Weights of a small image FSQ autoencoder.
Model: 32-pixel images, encoder norm none_scaled_ws, encoder activation relu6, encoder widths [48, 80, 144, 256], decoder norm groupnorm, decoder activation silu.
Data: trained on simulated telescope pictures of galaxies, 48750 training examples.
Rows from block 8 of the encoder of a small image FSQ autoencoder, named by matrix and row number. Rows with one number belong to one channel. Each number is 500 + 25 x the weight over its row's rms, rounded and kept within 0 to 999. All counts start at 0. Numbers have three digits each.
After each channel's rows are labels from the 100 images, of 14848, where the channel reaches its highest value: "peak at" is the part of the image that holds the peak; "strongest on" is what is common among them. Only what is clearly more common there than usual is listed. The data: simulated telescope pictures of galaxies.
# convs0: first 3x3 conv (encoder.blocks.8.convs.0.weight, 256x256x3x3, standardized in use, each kernel summed), inputs 86-171
# convs1: second 3x3 conv (encoder.blocks.8.convs.1.weight, 256x256x3x3, standardized in use, transposed, each kernel summed), outputs 86-171

convs0.78:486509480516478472533514476532486494523499524511533515509546530494531516516497476471511498495500483496491499558503471527504504477511483501502521465440496496481511482481505438510475490483483504472486528466499501504476473472617479517491500524475496486580402487
convs1.78:476508516518525518497478523471491507493529498507527500477476499519506471511530524478527540540537480534475525513514526513480499524506533530520475507453513507459503488491529466523474527520477484505504459513542502522555551465524499511513531475466522522487535486
peak at: centre; middle left
strongest on: winding: anticlockwise outward; winding: clockwise outward; many-armed spiral; two-armed spiral

convs0.26:531509477493462483486506506497499505512501540512473508505497495544520482505495471500488492519506493468471550497538498519510448502594523514500503509470473514477488496456462469465507479496505497507488561464509560507533507469547475495501505496530462497507476491
convs1.26:464528520526519517490481523474488522484528481510529515477475490525496469526517530475521534531535481537478503520528540520477503525514526524515479520471506510467517487499514472522473520525481479525515463507534517520550525478486505527512532470475538529488527485
peak at: top centre
strongest on: many-armed spiral

convs0.197:513510497479510481508475482535475508519506495521517509498502502472538536519505454511494522487509493494479491518481501495498511506510488516493488510478493482468488462515503477508481466511523517483419468463506485500513511492449521472481513511494491491457507517
convs1.197:463519509523524536485468530477482511490525482507530513472475494533506475525511533467526533536540473540483502534534534524470506509493531525516471505470514506470509475499512467510460533530482484521515460523542514521547530471491496524518518468483543520493530498
peak at: centre
strongest on: winding: anticlockwise outward

convs0.125:507517482509510480484497478484492516521460484503535487467510483468489489499499483447497528498505492484456517510467523519512508490402461474498524465494487472490480463502501517475461506532488500494430493459514474470494529516483519500488512445504529502476543503
convs1.125:474528521521516523489479535472502515491536495517529498467475499526498469521516526469527527538537484531474516529518526521475499520492535535522470492464511511468503483499523473521464528527482482501507460519532530537536535479509504525516527465479523522476529493
peak at: centre
strongest on: winding: anticlockwise outward; two-armed spiral

convs0.152:486495539506461503485501504557489496493533501495491516538459504499505560500480524518503474512500504540485498468465487484504520468476486516509527488487531497475502503500482468531510513494461521517522478519486504524449478461478500496493483523452513496508460466
convs1.152:496512511502511475480515493517499462507467541507494508522478490479454530447503487529477537504466518496511486495521527505515548472488499470485544520496496490510515493517453506465513464518548520502514505505505524492536502510451537492530497520427474496496561514
peak at: top centre
strongest on: winding: anticlockwise outward

convs0.171:538484479488512490503484492464502484485428506490486483460493478486480507454508516492511522475491470505474496550541506496491468490497487494473494520521458539527504490441504501475497505464496500462519552482539528473520514527572493504478529486534474468540464503
convs1.171:482511518526517516506484538469487509477532490510528496474481515525510469537515532470532522531526478538471511526508526520479491533480527534518465476467505512463488493492531471526477533528483474517494465507540513522532532477498491514496530469478533522478534477
peak at: middle right; bottom left
strongest on: lensed arc

convs0.119:471501498506493522483516505505518502489522507499500498539451513512517509523495480526498474487504508500516563454488497496493525511486502494533520497504513538514488532502499457495523511494503523540559484554456494490489506484488496512509497494468530518523479518
convs1.119:463522521520543505482483535477486519482526480523523517482472500523502473532534530474522532520524473530476495528516532529474500524488535530518479498458495518470511478505516470514475515520476477503505463500533527526538519467459497524512528470470530526491523490
peak at: centre
strongest on: winding: clockwise outward

convs0.92:460501472514487486478495510519501499467511523502484485562449514480526492543488496526483458490491506494501526456468500513489519516522483502509492504501510565498509516517518479497493490488495498530563476542452487484481490490472507491513493499452550502518487502
convs1.92:462520511516538499481474525479474518482529475511525520500477499524519473538534540469521536511513471526478494527515522518478482525494537535503478504456494506482508491505516465511484496520471476494506463502540510511530510460468485520505526470472528524484526490
peak at: centre
strongest on: many-armed spiral

convs0.104:509500538504501519493463485535491484496480501499527484482480491485535519461500494470466516492511482499509547496472512504491524516411463485482464498484505478480497479532527531522511508496485466516471507486516481506514515499486527505513517453504484509389542535
convs1.104:463536519516526529484475541485488507494531484506525525471462503534501474545520533463524523519536478533482511537545523521470499509472533525519467484464514508472511492506504477511457518532473483503503470522539520533536512470495500515512521455473531509487522504
peak at: centre
strongest on: star cluster

convs0.193:507502510475485480552501465542463509497466499507494520489515492480505542517491452493490514500491474467480511546514487488520522498576492522481493533474499473492485468511486469508470455511523511461437482483518523476508525482531502499489500525536494477533529478
convs1.193:467539517527514527494478538474484543481529474531529516469483488526497475523512530462508515534540483529483504521512540538484520512517530525518488521476505514472524475502528470518461530514487491525523455513524517539539524491510499532522523490487527518502523485
peak at: centre; top centre
strongest on: bright star with spikes

convs0.51:485502512516515499480479490494504523524449490521527477484468467489501444467507474485491522526473494476480581484480526537529502506393469451488524468507472497490475478501490522464493513524495504515451490456489497482494553491521493489500521438515522517421535528
convs1.51:472524525521524522492477535475491516491533490515525505469471498526493472530516526471525527530536482529478510527518526524471499518490535529529472494464512511467509485501511471519460527526485482506507457517532533536532526473487511526511528466475524520482527493
peak at: middle left
strongest on: star cluster

convs0.237:523488514518495483484511468498491492515464493508541455464491496475493485482510503456530531470499472505498507491499502498491517491464473440503536501497491497511480497480474481502503504467488515493475518483513486481497461507573496503504514495468529487508400507
convs1.237:481513513523514510491476535473492506486536497515525506475485507527505469528523525471529528540524489534473510522522527515472499523493538539515469489469509498464497484492526469522476526527487482503498461512538522531543546470508497518504527471470520522476537483
peak at: centre
strongest on: bright star with spikes; winding: anticlockwise outward

convs0.63:463483504502486539489470537513521472476467524482498472521490525518542491481504514520462487506494493512471542477501505496495489489463514506486463509488492481503509503521489496470502485502474450517550512512497489501472494505479492500500482484534488508484506503
convs1.63:466513520524531529498477520479475515479525490499534502471479500524507471530513541480526538513527478530478496534503524517466482522481521526522463488462503535452489498517520468525476531541468468519501466521533526511540509477482496519507531465475539511493524493
peak at: centre
strongest on: many-armed spiral; winding: anticlockwise outward

convs0.6:506482518509479490489466471536519485493507508488462452456489515504510510446492497479508508462484474488457491495553512471494495495534486490475525525501479537512491500441503528486509495484491516485514551501499501450514516513490490487494526481530473484515468512
convs1.6:472509516523533515499480520479477509471526498497525502483475510524503474542520526465533531534521483533469491530513526517483496529489525532520467483464495501461494484485527474522478522530487472512493462497535518515543537468477498519499532464477536522461537479
peak at: middle right
strongest on: irregular